Weights of a small self-supervised image encoder: norm batchnorm, 195000 training examples.
Rows from block 2 of a small self-supervised image encoder, named by matrix and row number. Rows with one number belong to one channel. Each number is 128 + 24 x the weight over its row's rms, rounded and kept within 0 to 255. All counts start at 0. After the name is the row's rms in percent of the matrix's.
Before each channel's rows are labels from the 100 images, of 14976, where the channel reaches its highest value: "colour at peak" is the nearest of a few named colours to the mean colour under the peak. Only what is clearly more common there than usual is listed. The data: streak pictures of flow and ridge fields. In brackets: how many of the 100.
# convs0: expand pointwise conv (model.blocks.2.convs.0.weight, 192x32x1x1), inputs 0-31
# convs1: depthwise 5x5 conv, stride 2 (model.blocks.2.convs.1.weight, 192x1x5x5, trained with AdamW), a 5x5 kernel
# convs2: project pointwise conv (model.blocks.2.convs.2.weight, 56x192x1x1, transposed), outputs 0-55

colour at peak: black (26)
convs0.123 111 [134 122  93 101 127 146 150  56 128 123 118 134 159 153 108 126 106 139 157 156  73 125 150 113 146 147 129 123 154 121 155 145]
convs1.123 094 [121 116  90 104 114 133 125  85 104 126 184 143 149 137 137 167 154 165 120 141 132 138 131  88 123]
convs2.123 114 [122 141 149 121 107 128 144 111 117 143 114 133 138  98 126  98 151 126 162 149 143 141 152 149  88 191 121 115  93  81 168 119 105 175 130 144 152 145 138 137 137 153 106 160 132 101 155 129  92 117  83 141  98 128 134 165]

colour at peak: white (69)
convs0.167 085 [114 172  95  88 114 115 160 102 118 118 117 105 156 114  81 102 126 128 123  85 126 144 124 123 123 135 124 120 132 167  80 103]
convs1.167 111 [139 138 130 106 112 112 111 113  97 131 108 103  78 100  90 103  73 100 131 117 130 107 132  99 139]
convs2.167 078 [ 95  98 131 145 138 121 111 106  99 112  85  83 103 143 127  82 125 115 120 135 128 137 118 118 140 114 117  98 120  95 138 106 136 116 147 114  80  66  90 133 100 150  92 159 123 135 173 114 128 141 136 119 138 125  75 121]

colour at peak: black (54)
convs0.55 123 [162 128  91  97 111 109 136 137 130  98 150 117 165 179 144 113  86 129 168 138  86 145 126 100 148 137 120 135 112 144 157 134]
convs1.55 106 [132 142 146 134 131 136 138 138 135 120 135  97  73  94 101  99  90  98  96 102 111  92  96 128 136]
convs2.55 128 [117 115 129  95 133 149 167 122 170  96 109 131 109 130 112 163 124 115 123 106 131 136 165 176 121 132 164 132 149 157 114 114 162  89 129 118 110 143 131 175  70 153 156 131 129 159 148 123 153 109 105 109 151 133 175 139]

colour at peak: black (89)
convs0.46 089 [135 146 115  97 102 121 115 160 126 175 130 143 112 172 118 159 154 168  90 142 117 152 113 140 118 140 113 187 110 127 132 130]
convs1.46 105 [167 165 164 140 141 175 156 137 130 144 114 111 148 145 155 105 101  95 127 114 110 127 119 112  90]
convs2.46 100 [112 149 103 107 129 185 139 132 124 135 136 150 171 126 119 157 126 134  83 101 132 136 104 141  72 104 119 113 134  88 131 153 115 101 152 133 133 106 183 154  89 144 153 123 124 116 108 112 109  76 163 129 131 135 142 111]

colour at peak: white (55)
convs0.24 100 [111 115 168 127 153 101  61 134 130 102 127 144 118 140 126 150  78 116 129 151 140 114 135 137 162 122 171 124 128 121 126 172]
convs1.24 100 [144 146 111 113 106 167 138 128 116  82 100 137 112 142 156  92  84 128 160 165 144 138 123 119 101]
convs2.24 097 [123 144 155 157 112 137 117 131 120 119 146  84  87 188 118  82 122 114 116 128 149 128  99 105 153 161 133 136 157 129 147 117 183 120 157 107 121 119 140 161 129 128 116 124 139 169 128 154 107  79 160  98 107 140 158 119]

colour at peak: black (65)
convs0.22 095 [115 133 152 126  85 115 168 120 116 122 132 127 161 113 118 169 107 142  96  99 150 136 132 103 130 152 176 137 166  91  94 125]
convs1.22 090 [126 161 166 164 156 135 142 121 148 145 147 170 158 136 154 105 150 145 167 156 102 149 128 144 132]
convs2.22 088 [145 153 181 160 104  99 134 141 129 148 153 115 170 152 124 116 115 134 128 176 137 128 113 132 109 186 101 140  97 142 148 129 126 117 112 128 135 110 161 118  93 119 166  82 149 153 123 111 134 119  85 147 165 115 105 155]

colour at peak: white (28)
convs0.101 089 [134 184 128 136 168 131  91 131 151  75 116 115 109 167 104 158 147 133 132 141 114  97 126 128  91 119 139 128 151 160 147 130]
convs1.101 096 [100 115 141 129 120 162 148 141  79  97 114 136 160 138 103 114 128  99 135 176 137 121  97 148 162]
convs2.101 085 [ 78 130 156 141 148 126 139 152 149 144 124  92  88 118 152 130 117 143  66 140 154 148 129 142 136 134 133 145 165  97 106 124 155 123  79 141 177  96 164 145 139 101 103 120 144 108 111 144 123 104 170 114 117 152 126 139]

colour at peak: black (100)
convs0.105 125 [138 137 124 159 140 186 153 121 133 120 102 118 174 144 111 155  93 169 161 123 146 131  91 116 121 151 115 114 131 127  85 111]
convs1.105 094 [112 102 153 148 124  89 100 144 134 108 143 133 180 168 151 156 159 147 154 134 108 111 117 120 101]
convs2.105 131 [121  92 137 163 113 124  91  96 111 132 142 132 127 158 114 137 121 101 100 114 106  75 130 119 104 100 146 128  88 146  86 128  76  83 118 171 164 109 152 108 149  95 129 134 120 122 130 114 134 124  97 157 139 133 117 166]

colour at peak: white (70)
convs0.125 091 [153 105 122 103 103 120 110 161  93 148  99  99 102 139 138 146 110 170  87 119 115 124  99  72 130  98 117 149 142 128 145 121]
convs1.125 097 [116  99  98  78 101  99 121 110 121  95 132 145 141 141 150 129 124 149 161 142 122 141 168 166 154]
convs2.125 107 [126 183 150 139 161 157 169 132 146 131 140 160 118 106 104  98 114 103 114 116 112  96 151 153 103 154 154 127 184 146 104 113 139 133 118 165 125 135 117 118  92 144 143 159 136 147 137 118 156 121 117 139  91 166  86 105]

colour at peak: black (86)
convs0.2 086 [132 141 111 143 124 180 111 110 173 135 131 164 130 126 102 148 172 158 142 118 144 166 104 147 134 158 143  96 144 135  90 143]
convs1.2 095 [147 148 123 113  94 127 132 119 155 141  98 110 160 165 157 111 115 142 180 150 160 128 104 100 105]
convs2.2 088 [132 101 131 100 119 160 165 112 126 140 117  42 158 160 126 106  90 101 147 100  93 120 147 117 148 127 121 123 172 121 142 130 130 105 130 147 137 134 151 116 156 127 115 106 158 160 120 135 178 117 105 135 140 127 131 170]

colour at peak: black (27)
convs0.111 102 [129 133 124 185 151 149 141 134 165 137 101 125 115 116  88 139 101 147 162 109 143 160 118 152 105 187 126 144 115 133 132 104]
convs1.111 100 [140 152 192 160 119 181 152 136 169 147 142 114 151 135 123 114 115 119 138 123 104 117 143 113 113]
convs2.111 098 [100 122 143 171 179 112 161  89 146 112 131 137  96 162 121 108 109 108 132 124 120  74 126 155 105 159 129  93 143 127 138 121 118  99 173 151 148 141 158 127 108 129 130 133 134 116 146 101 178 147 113 158 118 147 166 152]

colour at peak: white (31)
convs0.107 058 [108 116 154  98 138 133 136 148 152 171 133 161 134 140 105 181 105 145 128  68 143 117 104 128 128 167 137 128  96 110 138 111]
convs1.107 097 [155 160 113  99 107 150 144 123 110  85 147 109 125  97 139 152 133  79  96 151 121 127  90 114 137]
convs2.107 070 [159 108 154 118 123 132 120 125 120 141 163 135 103 128 130 103 138  89  71 121 144 117 108 115 160 108 131  68 152  94 174 138  94 156 147  99 132 123 156 169 125 118 143 101 119 175 142 130 112 104 118 118 101 117 143  94]

colour at peak: black (99)
convs0.82 072 [163 157 152 159 129 150 146 124 143 116 135 167 121 159 112 118 145 159 126  72 150 138  86 161 130 139 104 144 106 146 113 157]
convs1.82 103 [132 108 115 139 150 147 144 147 127 152 153 171 140 150  99 119 183 181 153 138 144 140 155 124 119]
convs2.82 069 [ 97  96 127 139 115 157 142 127 113 136  89  78 132 158 142 150 128 135  86  84 102 121 133 165 113 145 114 112 132 145 117 124  79 110 145 172 144 130 150 113  95 174 168 151  92 115  97 122 128 145 127 104 109 140 130 154]

colour at peak: black (38)
convs0.122 100 [104 129 112 157 140 142 129 134 102 123 101 121 127  91 111 146  82 131 112 152 149 105 145 109 133 172 139 160 127 154 196 131]
convs1.122 100 [124 107 127 165 137 132 134 116  82  98 119 104 103  75  86 137  99 106 132 123 132 133 132 163 154]
convs2.122 103 [102  80  95 101 138 159 114 129 126 102 134 106 136 129 152 129 102 101 144 129 137 118 179 104 128 178 101 183 156 135  99 144 106 121 153 120  96 127 156 111 147 157 150 115 140 146 108 112 145  87 130 103 108 134 129 172]

colour at peak: black (89)
convs0.88 082 [148 151 143 138 127 132 125 159 102 173 154 156 128  95 127 124  72 154  93 132 129  99 150  97 108 127 137 122 146 123  79 110]
convs1.88 095 [111 106 160 111 123 124  81 128 129 113 131 119 169 133  88 113  78 153 153  85 128 114 129 138 107]
convs2.88 076 [124  98 149 154 126 196 134  79 105 114 143 110 158 122 145 129 125 100 131  96 129 107 131 145 115 165 138 150  63 162  76 142 132 113 120 123 165 121 134 121 160 116 114 136 120 110 117 144 115 122 112 131 124 100  83 150]

colour at peak: black (30)
convs0.117 145 [138 115 145 104 152 113  99 131 108 115 125 122 110 158 142 134 155 142 175 194 125 132 139 137 134  84 142 154 131 121  87  92]
convs1.117 105 [128 124 121 119 122 135 100  98 113 120 149 102  66 117 139 136 111  65 112 130 113 124  90 102 133]
convs2.117 141 [164 150 126 107 107 119 177 108 141 117 119 137 135 123 197 118 153 134 103  79  98 118 119 121 160 110 126 149 121 124 152 150 113 124 124 124 118 117 116 131 164 109 114 127  95 121 167 161 120 154  72 130 105 119  76 133]

colour at peak: black (73)
convs0.161 095 [126  88 128 112 130 114  88 108 109  91 126 119 134 114 177 164 138 148 152 157 113 161 159  77 127 127 132 124 105  96 126 142]
convs1.161 103 [109 103  98 135 118 119 102 103  78 147 118 114  99 100 110 127 122  65 103 130 134 107 120 111 108]
convs2.161 090 [ 86 122 129 149 152 153 178 173 119 124 130 161 158 122 158 109 126 138 120 137  94 163 105  89 138 179  93 138 125 118 112 128 155 150 143 116 127 101 120 175 158 106 121 146 122 112 104 109  92 112 102 135 144 131  86 126]